A small segmentation model, trained from scratch.
Training: 36400 steps, held-out accuracy 97%.
Rows from block 3, named by matrix and row number. Rows with one number belong to one channel. Each number is 500 + 50 x the weight over its row's rms, rounded and kept within 0 to 999. All counts start at 0. Numbers have three digits each. After the name is the row's rms in percent of the matrix's.
# convs1: first pointwise conv (model.mid.0.convs.1.weight, 256x256x1x1, standardized in use), inputs 0-63
# convs3: second pointwise conv (model.mid.0.convs.3.weight, 256x256x1x1, standardized in use, transposed), outputs 0-63
convs1.47 079:371440488516570454482495491544617388493545526504510433499494444521483502604422489511530537354432477450482529548545505468487493481540426471515415420521584450489437538518525516465509548555496600
convs3.47 087:532576512486519509483465580502531409472533441506487496537535403511475514476583479498534449446510554429595490523423520453592448614486523502478529522392604482550465499511544515467574484490578510
convs1.49 069:521472479535526500420462480541627451487514555471456491462496535563458468547492531461532538323539443509475463576570573505444477413489489484548535512429515516513530526360485544531596539513429476
convs3.49 069:491515546464474501402466477514539536432518397496454507530510558524490540433491551465481498589580482341482470478508513475410475603515497583425480489473542520495500585422527507459523477528600493
convs1.50 068:527451508530542522430442453509611474480487505513473437467548474515501496567475516604462479495472506560500526543506591524437396420549423481460396485485589481498523428543468518517526535617452465
convs3.50 084:306454469471516481470468520510510554537496496512421501516506538508471476482458525538503494503578428469630490481481532526553478438513495408500483492632404508488501526439514475511508496464525507
convs1.51 057:465527529560540470426466563519518499551532648511357487523445551490483487416512467448523520408541453460505548470529521498499449508479437517422506521476413552474490507567420605529549535558528446
convs3.51 065:498551470453487493543525523511491520428520551500517511477472410489521495514481466442477467547403506370327474516456564509647547409514492549463490477557585476513474528541494522519534489490426462
convs1.52 118:431433535527425573435482526464481505559460512500520466589558488465571479478463522501555523524526600460487408493532450471455447475551471486558514519555426561487504527473482460522569537491466564
convs3.52 101:511490450573529525508390501443546536522431495500514499472582422493477523499396453493387522550558425521522493476576477526472507528514446340555538427471486509506464416340519476604503524534501481
convs1.53 102:419526433542537527439440463526561472489469514507507488502456546499452454447582445498497516543524551465353508547565529449494514568493503486581495587418516606550494545557517522570430555481550557
convs3.53 105:621400569484415452542481507498539456494535435499509483517521374498486474527492478448479485479506561383353500528458566427511502492528511510571545527473468508517517396430438503533573517516546564
convs1.55 049:566480482524518520405455504524600475658471627475447489529502505508535511521497504586601525408560466484499557473566587579432493434552437510481460493467464475463500441525427554524571513533466421
convs3.55 059:667348485488499510546511551505495467511509577489496488502521497506518559523442477559496531481414584305349494482533489501470519582499499481522484493461563504530479510480508482473527469498567495
convs1.56 080:455489419563539564461438481511567478546487569529503529519511448532507505425461468461537448503581457479504533589492513574506465544551456553473528477451449498507491530477441534450545506476488514
convs3.56 087:545570563499550500499439531497497534442506427485469493506429343512501517559513495437561416555526605467582471537484484638455508422475494533476503475627529541490486566625408472541483508483547492
convs1.57 128:499525487531471578524458597477487556538537550499482460532445477467430494551476482529467511430487460497632501532519453476460420516565470347487579372521500493410505491557490470563461611474481485
convs3.57 133:526508594435525521468485495389519489497440481455540429530528485507452548521537559491555524504532517454553468513561567509439541503505494521521523439474423518448497509441471531444431596537495623
convs1.58 118:461511537514511527452504516503594479520485529517457607463440559542539474566473513470575531463547433496520510437535434501582499506519350521514600491476529585492577453443506465544432513478448518
convs3.58 117:477456499408467488410483440488525533490467453523477532479543508517568545462537426478528377510554452456528473529431447582540482471546449541523434469464474398510477449417537501563563495449427488
convs1.59 084:454550568514489458505456599539572553491439590513487581500483472529428534441437438532520498504456505509506421528541614538436499506532473359455524527505466512469489473600450516541449578573523481
convs3.59 086:418519384465522510438481513476507442503447539474493471483493509483505435466489445494518484514510550555458449420452523466423524586540508525482571474473461487539511579392511542485510477452471489
convs1.60 117:466602520572543454471513412505524495517457503501484547515482465491600506361551545443492512520408471437465474649497409559468408445457558506446535496461502469543536535451414463460533537535523564
convs3.60 108:607597544447510586513578573480457357442510619495613470465457500480537438485448453539453489550495512579591559486472491516475553445495506473622516535512555478509522533501527497562483536465484571
convs1.61 069:483486462462456529584443499474504468439602583504424457473520571571418505456486510544586519436457446591571523465580613523414418490509560484465471564467506475551499444410520512550497533432588546
convs3.61 073:430403450513461515452532528512509518466514591497454490489388567489498472486420519487529458582545449493389481529486487459494503598502468528367569460515561524526513529397498494470530511500513484
convs1.62 064:549449545531430422434444582543647487460517616470455514531478521496474478429453508442603546452542405423507532449553550468538455536471450427486539499473433575521494469473411546579519534504445510
convs3.62 048:450555467488506491517490587512506522533514551508514509493608577489521488456530527464510542463444518494468513519493522577553528411498490496532525506478428500487487505543480510493511478489593487
convs1.63 050:540550519513480500496464479479675439555477618505482525454537510581405534466488512503554548470451468465551501505524579594457373436471523451466508478459518514456456383546478519552522642559449509
convs3.63 064:679491490455500492533496561506495495530459580489430509509548586516506494465523553455469441527444473554485525482499493605493471362479481547607460504476398533542479494469431559493487516520423502
convs1.64 078:467424456530566444433513450499481519493465505529509512544462599503554443500526489473568470525491528569452609584520540460535487520467496459551502454420534526430501476466445565465383496547502483
convs3.64 083:485668482545539505434519493503507594485478543494555478565512542504468495496430524485530417487490458483367468478528479496502486509484480583521541477567595507467491447507518491466490503486625513
convs1.65 078:538502542450548486422547460549518549557415547451406519452567521607521515514505543452475493467521531524499628514544469495436448567503426445552540447390540469492410551487521482499508421426439487
convs3.65 090:612539536504484530459527634518537465599448493491535500529463453505479453595435469518472456443600479471315478526452502634512451486526502429467548510521470514557503441558461531477532485497472478
convs1.66 087:411583525431584504546457494482520553566469580489444504393556505557551467464464538542515562483468525534479449597533531608512507507522491472554533490461621556525434529450499563549433411424535542
convs3.66 079:612396552460474516496453539503521469344509542489469523491459591502518579578561480500593504573608624517378507499535486481496506581458489483527519489610466475522480461533488513544530516494513473
convs1.67 082:440609513478487445435472459602514486501481481505428435496539491539549542466472545546510563540595557402520544507489515585488538490560514411470492518427455617436483470422515600498477537549453503
convs3.67 092:329563418515492531425489460508493503636422577487514497509448572483525568557538483468606444541435615494529456468437499496490470535494485545589475509516453508493503523506521482533513545506422501
convs1.68 131:513519563485450482512508506534558450468549387509627559535414590468503456427496566527453501494553467439545456482478444511510490483497508555480612548455493496516445555577504524573576548507555530
convs3.68 125:470500481545447534510451509563552550412544594499494594444530469535440388462541513502538552452476497495506455446546495491507463498516471409479561493473563567462477487477457442480475474502458566
convs1.69 117:466419409562570513427509508545599497427445519433421563591520446457451504649479507530525531499532542441471442439505527471620540465544477480496469534430550401594577511508435448533516505533490495
convs3.69 112:525460405574491426516591548465496347585517561497564482529463481483462436448395459526493578493577570521507514577462582509462490443514526551458539471350438503478476517524508505530552567477464482
convs1.70 114:642485516515499492578530487550575487561464538543640469438449428550625517457509557473458609453490542547461474527497482562550551461479528470575477452531503464445480487475498491558503443421535499
convs3.70 101:460468519570590519651493556509507567445475593518525496543390614487484487537569574464367623482452616575540568481499491454646458483477514423525578524542521470448529541468419500497520517519480452
convs1.71 058:506548520519539582541380451502505597504538571486488440491577442491505419570458528558510520417556511472530511577583577559511479491464610478673517503468551559497458512468532532517468459458492440
convs3.71 063:723554477505483522490514563510512479422478568488499509468482571495498514497512530476606508434574549576657504516545477520480558615493489588538542508335518518513494521442494471513533471502669504
convs1.72 060:515573509538498532463469495501504523511513560509551413495461439470471519453605538488469491520482506525460518475577388499555479560462425433573475486457473459470522516572551513521499497459453462
convs3.72 072:855420466476477495518456550509501411528443493530488521487480505493517489447510488541505562423472503463401502516518483467458495483510525542442479490625505520490498530450491494433524481522482463
convs1.73 078:502510409496520528519431483452469472515577559464513425542555485395600471558541530492394477387467532488444481577544517587498573545484532504579466543461440571502447519495480522519450602392523417
convs3.73 085:396438521505457516532474497505514552485491508501449493461393448507502427500562522434626497515368463242438549502499557454447491409537506467422475503507545464519503504471414512546474514482606503
convs1.74 128:467551504507534444483514618485496559513511431487333570417501550535492521511518545613519493509528533494563562520464475460509485538490463460459514435489459518528501492521545530588492630464449562
convs3.74 132:455498513398532460446444533550536560496530470517540555581483469459458505617475490537614536555510437531501477473514518494467441476490477402527487538541463525490440542509562587478403491500521507
convs1.75 116:560522480687485493453565482514513531582586485502525489454498500477554473491486575494462443508488527532586521505580508528396504519523509428516481425562468543489457557514440519490528455445481541
convs3.75 102:461580533466421464478466543530538499470528547560523500498551448545457513528396524467461504526522461598492475366596456432483577532541464397530481551388517464559563556469453521523498554475540573
convs1.76 084:492509509522521509536427486547574465474545537492436591456508417543437504423499466547491551458630504495495557385615567467538548472489560527558521452472401516513525464513507531491445455500424543
convs3.76 094:468604516497505472490485575495473521556431552514600512421502387506517506488597485467637504583459591484553500454407473433581508432485483419569544500497500492526490548460480472522545507506521447
convs1.77 078:561531460555529443476523495432502531506476504488521408507490493480503497443589494439517491497463497527503489434541464452531450553471456480531449431498489495443548542535456470419444534521397463
convs3.77 062:394575467513479543554531448501494524489464483488546498466531468484506500426479526512601430543407460401434475503486503443504499613487471396536541520418502506479462535451544511521532520505466506
convs1.78 120:505498518465372497495503471581552520464457448482564513589469451517496496488435431558563623497463429463582537566463486479595547476547520483466498620436473432541471521498488526505531456520513495
convs3.78 135:520514477511497547510523469422419477449455538566440574456538460426468480499460565487493482537457441522473418435540483478452591531502578506472401571455541659480505475524496477450482508444505475
convs1.79 122:497455451496526493478482556505538398517431512511510448445500458515524497532515421459462520482464503509453471531583613514426565539572494354561459470479477545480497493573546489428503408513585480
convs3.79 124:465482509621491374538477481526529590511608512447520526483526487476470533524417523541419477513445445465527402457600492536519488499468482470436482453500475444477549509542500586429466556461483451
convs1.80 071:419534453462602484499509508446446547562441560495465511519494490591576518472462528490423450475414515538459459608583461501475555495588578497577494546459575474454516584500485517463433494447624538
convs3.80 065:341469473484522488538480502508500401318488552497496509468521578493496466499540461519558472493558465456382506494502445583411556550463505576506520520464559490555494520468434543489503467486350483
convs1.81 080:505566387521523533496511444472561535457548521459543469503456527515559470599463474538503519569507456469447510505504512486550445518497556435519505446478432500467477488656473422479491593488580507
convs3.81 096:438586514497467486519538568507509546559564427512486489491493485502488537532455559471440448451575578500535482555497512469617478493520506579405517485649564498507505504470520495525467515477693528
convs1.82 119:507532558434512497488514504419598477479586400524528578530561465448551520412508497477488522476585570469511490532489490478467493523489561505479521522612476570497502536477509482542473511417447475
convs3.82 117:437445537389582496494457459567531488417445476514542443541540529478483501424492586531466542377560553490549469522464630498458410599472451616541452574400497569624586488476599536445537486486545479
convs1.83 099:554440608551468455390473496495517496489586537481551533556462543474451486531408518487478467584556477468532560544619523525488509537498430484543519533451492455534346443544487498548575547402550485
convs3.83 094:368524460502439474470571395503509523453421474507527525542495614485486519511507507501457580474543586481585444525471519436418496614510472396605415474454460535551496464601425563498460514462553481
convs1.84 122:462486450455482505450526442486479540577544495468503598455548495567549503529514526480424470538526404519414658435509518495474561530540655513507502542519539447428467493524461548488546456533620456
convs3.84 105:533492604496506507518557497507441547475464504498535566473493462547503589451444481495621487482438468460461522483524477415495512568559549422558487494368497515500552500429528482416483564535563587
convs1.85 074:433482600557464488459459468531418585505568518593595450517477419426474452516530483504509511460467518484454625583594555464562456551473494461503501418519470501449365525595564425567486470483459493
convs3.85 083:431464465470482472484466463498500515424492578512488503473543548500502460492496519488526448455488467507580508480519498416516485505507510590444478532521471503413501496523485490498543529498633497
convs1.86 090:580572542502517533498486482534492494416480465406476477484547600431512549482556540439464494545497467541476584577511484454504519462525583523437457522571476508506600618485416543534584521456472502
convs3.86 093:527389535452516500481572414492520516554496362490445510502504586505567465517533550475570482627567451406604546473492545498446456457469457474506482452533435505400470463490486523537572472476547479
convs1.87 114:527484537471473632503529458596538469615450525556533506439524466515420444480536522437545527556549451546515513551492454461569506521528465447559494510543381494528430518492517428577417408507584520
convs3.87 101:569374535555568504483544393498484442552563351518562507536366500481495472515514599462502543544589438501475542454533465549577481484496545618607492492467532555486495555526549509544548456465497560
convs1.88 120:465563511513497611400531493374416555563467503512535462608445526490510523446495539551498438546454561527501507483530537480469503475485509406519488549519512547546481547471551473433501498535600470
convs3.88 106:520538420473478544475548497512526566537496439471541558458600445527536479473517519493481527559515522524480525523564512551510426529536469531505585540560376433537471404486529450508433562495529502
convs1.89 121:485583481575427507487481579525520589483562425520528465461538530438459498418499590551546532444514376569455475476522486461503392549537541492465529465495514526427520563389495506457511485468480561
convs3.89 124:485527563464557546530463473507513499435567472536447566556448490500466512550516534550463520534545550618546436528540418494507502496505545540518494502431512449469490518555389515598397472523415619
convs1.90 107:518495565593561483460396486517634524455518511502439610476518462557568525535622450473502546446536441538487542496499410478533505506481431457500499504456528495516545529438533525441552454514420526
convs3.90 108:536503462458557450360463533517530347507450516515514542505572443498474507499438573427473552473556642525488479601494433556449392501510492569554486448598506474517521530481473510541472529538381437
convs1.91 122:474529449416499479504432561498539684667511477501502414435522464490506563608611518424468446463481466466446553557532543519468529449599475449433518443470510452459527560522469465458513549483584464
convs3.91 101:502585494559515481498532494482488487444602436482461519508453466488460594471536402525516597556579567505369590530509526489422410428532484496575533523556470511430491545518530480561488489468377522
convs1.92 113:430444534614576467485480452544511540444417442507563564538428438510521485529465399544526466555508468524508480567550491485453543519506458449505421471477475452631527593532493491590548496519419474
convs3.92 118:482489488511359547512564558470577497549533424441546587552538506488570510486477536480487390565493495471494517515513467478507443526468481537529480426522532448539491489571504619420483551497534490
convs1.93 071:553482500550570517533508481496489532565456509491558475449433497450576481413528487497510547466457478527539488487596372493604499564476491428548500500462478462574509551525572562519437519392394494
convs3.93 053:451437535432491523487485448511521435456478565473496491521474554493488469462380470473515490467515334394458472556556430609567472425500506529475505480546500480444487489577512511485552494483479462
convs1.94 117:527537435518417474556488585559570418523523400492446482473606421517464472580513536435514490496510458483500507459355530504604552525474436516514514567497566476518497513586491485592523398532474488
convs3.94 134:514489552401509522527466541553627453500497502545544520485471511631536451533601504576516474492504491524485432587428492477471517509561621516465499606571508434473539513460504503484432547434521480
convs1.95 078:467515530600504459548477467525467487517572512547716445487438479488586549491502505494419552468557501469459476550620406550528461485471454475538480505508499590507490471536529457506345543396538542
convs3.95 084:528432497462521500534501523513524528588479520496465509513491570486495484501546489505557580451587346541557469472453440617509517529489458504582483511410443504478489543482512488491517475498385502
convs1.96 086:490517450539505482539408545478580474552531516494453504500473505467539516457471595517448520535500524551517443532450476640516460426364584520490459488435519526487592585474521567479451569469457480
convs3.96 071:661280472517508530503497556468507453570509507507446513481539523489519458537510492534499564515408589505386492481415499595374424488506515519440521479415506537510517534494488495507489556475567526
convs1.97 104:550537556510499480473512424503571478443530512513493452497485531473473529377477519473478427454506613497555550457478440492503482499476453528521511511449522548574532506553586469521557400438473543
convs3.97 115:500539457491484540543505449450532593513494493513395587479452464523560470479507429595438528453485513478547487509545422476528571489551488510505611469454472435470447562528463595486551515530495451
convs1.99 101:507568413416502519388427552506465439503620498501438474522525444435544506508564593535513528467450542505396574466464532529471465533456447442509546418487492480485523416508493462449519495385484491
convs3.99 098:588624482486500520508540392516503501589476471474487508523500469513465443422471430536494454441506575500662409451549501606488554478494506540428554530524454498407549536556447520542505549503449521
convs1.100 127:515557560493521441462548586512489585506531502470414614508473558463496491447519522673439520564556480470491459532503551424476509494460556415403504525450464447491497473496496453530460464444463535
convs3.100 104:465497483521463472492435457483514518463487432500451526458373551462536563484468444447390560426454483582487542481520531470503467482487571578435386440527384418528479591503470510558575553443507510
convs1.101 123:486460499629468508473523463573416467450498477472413463519493533586456491541506566506451632531550486459510549524547519467452429505513460463485514498601456561495463504526455491512379526601409521
convs3.101 129:489502513507566578546481521552547537524452569483542403486554508470449523529486519402481518491436434491520482480547555509541480551469609463527485488543542536448532523461506504453430591474490441
convs1.102 068:470479531524482474468511358408564497510484471542542554549534507548473479476496513502441557494529488540503426455456534464474581433544435433527528475618501578469446522518517418529457528507524441
convs3.102 068:518488499458483521483512502504496495575504359492522494489456454501516485474411488496489527474574568350583471499549499430576503494483490518473498498538580499451501491537448479536532492482430518
convs1.103 078:535528475519511487481458516478521461492507484502469511535583505564520506525513519485501492472480476539510443446462471525536526477606572502557459553462530426496511614471648515492520491480472484
convs3.103 052:336569534478478510531488529502492486454484456506537509514536521506529445479416505476495497450358525594515520535468455285654459502510462504508512493428457469549486481603546550511504504485259545
convs1.104 058:509498555540523459508531447482554499477587517504465565538532542529561579463502511558477517547388524501445474462448526540419485538505520422469479473581547520512536483494466461527443501359473585
convs3.104 078:279401491481504515585478506485487505567512620500485514497652486488494510519530450563509508589480494452666486477478494389421523464495517498467542498591420502461476536507475531456449486490420545
convs1.105 129:553491487500413506559436368495484535512441418480482582452377507405591520546470551514549594565492526529516488519496394494387488522541509449547537410415530519473474540530481552560477440485524505
convs3.105 113:466540512502466597530559445519481460531511437564506440441442464525466515390484532541533544558528506502481547561524511493470496516468454534485419639449568535509558473534458466538452469524552531
convs1.106 101:440415498543522447458562519525487471546493496681489551438539541505425584567501521509473526545529487579517424446475436498458474511511513492500583556405493589527544537413409487534516526565527479
convs3.106 091:470615585555484522484522596521498488530476300487541508488501491517531487548485541482560430521439553542471533516496555520631473536507493482550493499585478518559533473485484520489478511504529480
convs1.107 066:471540470538484549475451502504532445570525500428421421576547479520508446489504580540525568491498473450479451459489536520482456497440489455584557425533531466362514489488512441503520528418513541
convs3.107 070:388680517506499469486459550506492533637507479489480488417459424486454508511522498533472518457543385549386473466482508472561536429499507561582544525479434484530493485480504496544532513462663470
convs1.108 071:481543490511501470434441441449552485467598480606413526522558497502531487451481551432521524538537521495508504514472485443457485540467364515654503397589510501565430568477549481495472474445504510
convs3.108 076:396499525507496494508495519495509566411468440478492527505483486493490492502584506505597374512382424413635524487497459331516542487489500521461495455626440494581491511477519551451502481456417480
convs1.109 117:537623380432532465470511501504531554520473491545443616387507559468524453570581474504504580501432547528451564555479520427455487576423450513576476496388456554510479536440549493436486537450501558
convs3.109 107:458363391564432566508534504497468512529443635476485506479372439498519478528506469601505573519531567494392455513422567501421593574487455495396465501470487493515499538571493497564408511514399487
convs1.110 108:447442559486458543467482501457520485527588501473443430530519508538541511500481590527486546451534490589556567448457459532497485537400470440541500407500558477560517479412574536457590522592587501
convs3.110 106:512462507495489550481482599481488522449483568477505496584445492496481551506551501522491583469619424488632457513438520507663545518495503505416488499599514478509485483508464545572495470480508505
convs1.111 120:493491553494466545549537556420605562442401482512479554506545437429510512433479467510509518498483568490490480595517561461558432496495434518457577423501473500597549443541532456433491544530550486
convs3.111 125:506434500478513547473501443459508471487574574526502526492505537596625447512407466529470515473482495494484506575548529465545546570430478474492519535542521507348514475443509580553552469555507438
convs1.112 065:562502492517527484482466439499413456536569484548451566552521487514557528420512528465454575504578484504484417508511578532478443450426454473578485483449506512405511536528557506541445510428491610
convs3.112 082:299511512563568471521554495509514497547453417497531509493487466519462432480533472512443569440483439614511555465456475620562476529502490528404501501480590489612488504521475443505523507498462512
convs1.113 099:468486587509496420508561509448475453445564490508499445502534412511469470447391541482484463539438449620486502411470527514534536524497478427567497527496505473472485508527531455591515418439546381
convs3.113 093:499418397581482490561522567488537488608474478493460463546554533440517478578413502571514481485516530566565543522424439433521537427518501535476384436456539519507476539525522487505548496514500597
convs1.114 124:483522536457514588582474399505506432467502449500509548564532459524511504446543468403547441511500345462444564558533426476469447489471470440503522473547473496531476494492512525597459441595518522
convs3.114 128:535444521476500473541565463510530473447449464476454490507555498495413581509506387505625455561440480508572647535594577488461445572526557517396415482547536413513467402504500464427538561536489546
convs1.115 060:660504466522523521497455511445483481445531495488404559599512503466524395498603607521452506551547518554510602468463494456462480565443392449554471428581520485444491512553482467534485521410483514
convs3.115 051:364424469432502493509478497511506423431497657490559495498491566491504470518489512473572380511592513464527456506462543596609551530497476523514515512470606478468503472457483522471526518499354525
convs1.116 123:506489613488466449485493407487473442507580517504551479501406518474476448501503529534543492493473554515506455503479479513582372480482476514514536445661565482589498504573458456399474457491566463
convs3.116 132:476536477555611437530478577490547593462565498499520538552445530520481552380467552478505499558516524501473488390424488458503483525543511515568560477564580511455546464465479537441459515480476510
convs1.117 085:552593455488484495466475545472598533486510505533502471637566525421507444449501547558430471433461507494532480442459458474508494501582510489526455501588511437515487534491525514444469523438463504
convs3.117 060:593551518493515521465505565498485525505506447492467504505504533515499469456411525568475529519430426566609511489540441502529508461493490509606542478539452492528478540543479514486485485472466478
convs1.118 064:538585478516509458486530502465582439485498476522369471512490448488567479423518571555387523438535465470510472432505556592539566440462567434454452502470538494438507443446524475488448556510472435
convs3.118 079:644626484460501500413442531519505469566509531492549491484464491499476465504510513498536575501462343463529532530452544544551494457474487604592517507508554506481519499619500529497521473489524530
convs1.119 117:544483396408567486530494538476517456488453526500442490461604545524491492442498488559486545505484485550525503577539655485552523482540465633500515577420522535497495556458476468409354492490550525
convs3.119 118:508507549585535482495490537541461519480491508517435449423536542555550483585486487598459507529467541491545572398444507479433475495456449442505554503576520434455574533555583484500425534656490520
convs1.120 124:474499421503566503493513482549464495542513458528489453474466488511522415564446584519543537502531462512467579504481506447478437422509482479460465468631486470533412521520420519570562551368498504
convs3.120 108:548441460478465502479443530490524507545382481517506529477486594453471522536547533442559556542476501449519526457407534538534471598499435496474507469562472489426517560579609513474413438509515616
convs1.121 119:423549529376491470578545354497491507436526500495564543597420551484523462479507545504559420465549503441485570543482485458464499489513435576470506420518517413560527501522508501539537401464487478
convs3.121 131:503517504470524458493469512515472485498538488453521563501569437472590490468513526473495454494529487440442438481504504556472530467483469529488522493415495464483488459493430591465525516608529463
convs1.122 099:423569452515521506465513461537532501462491494500495469546466567497582510514458416479547372475477511531495529507513430475558450503507538489477553485530445547513516473553578488500531459492451509
convs3.122 110:494467565440446456551555525535517431537540510515512494460497536595431500588535472561486559547516568491449511530453503511484561504516477517467490464484502503503486567501465523527534523553505488
convs1.123 122:507473458497473456547423424442593579478605547501507479453412557481508464455484463471530451453570520492534426441467452452558428540400456406450429547448531381473556458525509560450464551517491476
convs3.123 118:482467500516547510516494510397450477471551432478383457548531450526579513473451474550548483508410471569439536497474455536502644533584468530534350540537509447488465656475471472531403461539526405
convs1.124 064:527507555526540426499494428429539477568498510498478571525587494513553474452468599486420562487408445629470443467477475422406579496520442333588544507539547447401473508540507393516479486491486420
convs3.124 054:447429487464490518514523512505492436494508431489505492449448512492510500480569511499475507489573574245497466497443475443431453545483487499575490499519539501529516497444484483528485498517684515
convs1.125 116:522548499379384484517474446469496489529583565502448541502659515540461502436509445490485591458504384494511523622505543460511482530481416512513475500479534518546493491519512488420470390501549495
convs3.125 118:514474540536584501474527492440407480525496488538492472544455500568460501519515500453511404506523496488494539522484550484455440465464444538475472578464488465493477509489605506494519443626500472
convs1.126 065:540560499528513469504461461493461456382547498443449575604531536547499461525637577495484533560566551411439599484480500553423425487463447454521497410508460457521508565467526474498524452362527549
convs3.126 064:550566624458437499538510488494497433610401593483489521522579497515444465490494516514593528528540481426437476447440447460592524563514475625430503493567573464472483501499384496486497533524352492
convs1.127 108:448562476493500555583389447553480557537505487580556433501509481536540457516515481331433446465576525479451477491531493478570492537477445513551510471473500542464529545460481437486415577464527536
convs3.127 101:511442514462536512560492430494505516477556506485507487505504573492495548456478490458554451435682517457450434513498548553590521562515474521475479488455431499442458435513433517512554549480650532
convs1.128 120:542491426463358481418561566482477458576458388515437564445540479492485482510470551460507360487516463501496496396407500512423509505522543603546609523521510505444527454462499453498474431479452516
convs3.128 132:505485582417503541480615538481518497510548526656617536604478478507451546483515497502564472500480488526534549381533474469504456512486591481490461469532570517569393452500546429452451524569474511
convs1.129 122:568466500402584438518464495514408477480521608493506498566490515520516463514551492463487624491550666573521500518481430498584439529526528464487525454534489555449511497511503473536483506388406525
convs3.129 116:509507486513490557585492486504452483518588527497474470421532514446488393516503538543577444446523556478526595552542536538490514532512562457415553500494501446547552419546446569420459461474561473
convs1.131 074:454433593499535491416482584476464464586471529537531572541541450439500460479435489544439563416474455511482463539522440457477520401461523468523506491507469500493421540547513557491586506490478519
convs3.131 083:583551496495486512545515441508498520500527428508481508508521419526502520519485509489518463497478401598607527501516562581494478484495487455452487482541454526529510510355444513491540509484523503
convs1.132 072:510431523544405458421448454491461397519499592525518498517449495442424455536507507480494403492517432522434369409581489474532491568508420589538518564496462504543493552373456523506492462450550497
convs3.132 085:490462484479504494441510529492498480408570508467526490464520594518472490455534485474482409569507580415451473510554487497383546540490451406423536488386482515466499411426517465470503496508570476
convs1.133 127:509531475478490510529454491578565558489519468502440595491527471498531465549424485455477438461536461508576424525508465466483426460478434545571572490479540499554510508520500466543520602562409483
convs3.133 104:494450534471500515472536506509585471542398553531510546409442495500540465438447465553459536422493468555424511504486558476562523542546452512561528533531413455384463491501551507532527480524451470
convs1.134 097:495482540533459511550475482455499489478447542469519596479436488459444433520462509588422481487525487536484533524464476472452506536509485472491539468528492468399518610490530618513456475390473496
convs3.134 097:515541480507511487529531490512498539477465466508437493518537432509485552478421506507547408539500350577432508525589454595384423492480475489433473459576541515508477502529442440494528491537499471
convs1.135 086:478493549484423526433571452509539454519503596524460512496456561394551438576556529461485427577506499509475480439598468551473453536498380571509527508406452465541498468520485535529525505392450523
convs3.135 094:444408432523419475412547522497506525435520498491563478481484353527442419472483480481492562476503455491460508507461539478475412527521504533493455529461541533535532499499498545526473527513618575
convs1.136 122:449534511440537484502519490492518455492475500552568475551506501569467493492522507459471555492523505563484469539576460459516418456518535487464607605489454512454590486375492434466501473489523562
convs3.136 106:470575569363454478511476491497452474476535584481407496485611560525471493541538418410544540484514570448545452522529470439466531464460508459416501506621553498563493438420506438502609492519451479
convs1.137 126:515508546499571509469455523405550496490407494526568511506560484493511513643444539502495395489483532492479516632394508479454556524505541489514425625496479545595475516421473464476486408605457520
convs3.137 121:503495433515540457521448490336478491509635441440582521472473431500492514474579465539481529494510526467536533525486618436531500538460510506465436389568474466466534518585582442613474537568490526
convs1.138 098:497413489502506557449512525579462501465469518515474559615437439418428508506568461526481533612533455532518454509517421491555553511485476482495538543430551456490460577383511573524529603417521461
convs3.138 091:477547459534510540502507473470519514579506478497495509563475516487539451458483475469402548451489331461504562448521490601386466461482481460381506501414552474505477479502519483511577577518506510
convs1.139 072:426472544527523528473458527527419466504519503579474592545529537431571569562473487482579515543404497506474579555533420526507543445489483492408418515379502505461526449509428447527544577437444579
convs3.139 087:571606461521522519484504543511495359374480506492449509522480559499511526478430539498475440494460601455538489498512442316521487520505482521534531489584437495493502537377496482451504505525555515
convs1.140 070:410468492483529547557493488479506460502488555490391510567521632563386476507484427469539559522471515455586486530493474471519545610504511509608503410421436418523524546524500549517498584465462478
convs3.140 074:485408510536500466520523480499506557442497519506477506540476486493515462563553465552463477569400473416619509497457435595394475426502494545538514477583421495543517501498511424474526485501625496
convs1.141 058:522536563472388554477383436428497506570508645517474478583529573421509564556480523567487478524536508416477500596560487533518510500523466490513479613443459474542440550498493478600489547390513491
convs3.141 056:471527507437476521472481515485516515391492561515491487519468567510509557475536538490467499502568446460549486500542535520480484423511503433518511509452475496507487495457436517556504484503412523
convs1.142 094:595442524501495566494479461468458476541533573455525477513501498418467484522464528479482550519509523512581435511486484451572504522465577434466478484519565413474495568552391510523461566463537584
convs3.142 089:451511550557490490478484508502477388413580466485440513551510558481522456457449481521527469459486467554437484523435484540525480612474547463513439496642423505599472504440429561502542461481502543
convs1.143 115:505512527347516500443449511629584445527409384512512483482548642512472491472477475520519596532493490490455516374475563473536463521552508480512481590539466422517526438534456473425521570518481522
convs3.143 139:464480497447519440484505502482538440495532447440507371457489512474500558538544500459441506534525512500526442627503496522543530514514524507524536443541549578558562462483445477516441366388449560
convs1.144 056:494474527471407455473542445446435502496545638536416459562417545414548538549527486525516461501503503479492471483631397449553523476482404563513470550459479467594486515513517459559521519370534471
convs3.144 068:735527449512485506515519444521506469624456413492427469517472565505484510492478556481527558447547527620622564477459480379343481519482493519578502511319471526483497558490512468516469510481489499
convs1.145 122:571430552651468508464486587549483462534529499494565567585623561494557486433509452475462422485460576495443564412400438465541456478535617463500447532507526486398534525555526577473424455496543484
convs3.145 130:452467493519456419466516469554533580501637474506560487424484531481562499402529483465523460478502479524497456572553466518520438512470485517548442429550462467481473564493478532552457433419509491
convs1.146 121:581482537562527547515489514448540474491475532487534466493536425422539518563534518497512461476465472548599519560498498533510520480515549491492504520451488549526535485547419434488526589504541489
convs3.146 098:516422517479567473510452522532444552528396491517479517508505493519461493524382448507510496497565438473521512551544374369492535435496520517535537583427492566416515436448462461507521550466450496
convs1.147 115:434455496413493460456517485483550455491506453533435441492486479493494552485536370548512478452448400523486551602556464418449478510468481515508527444497493518497497550627549471505500638436521534
convs3.147 113:491616470524533480478498506528553532538596504486529537579399553484513585482481403460463500504516422482447594507440520541385454490517532464599494502477517548467459582497543532540488486509454475
convs1.148 120:521508530547422533365510458531465480515462537479435600583572596486432549471492410510389456456519507502543476515550454442494534457497528514480472422567535524531519447493491522423506420609466506
convs3.148 101:473516594551504467529520545514478462514456411484539524523600526473502509470524548600572635469490440495541511508398494607406481481520503607526547425493488529542524591510501542512420512499527506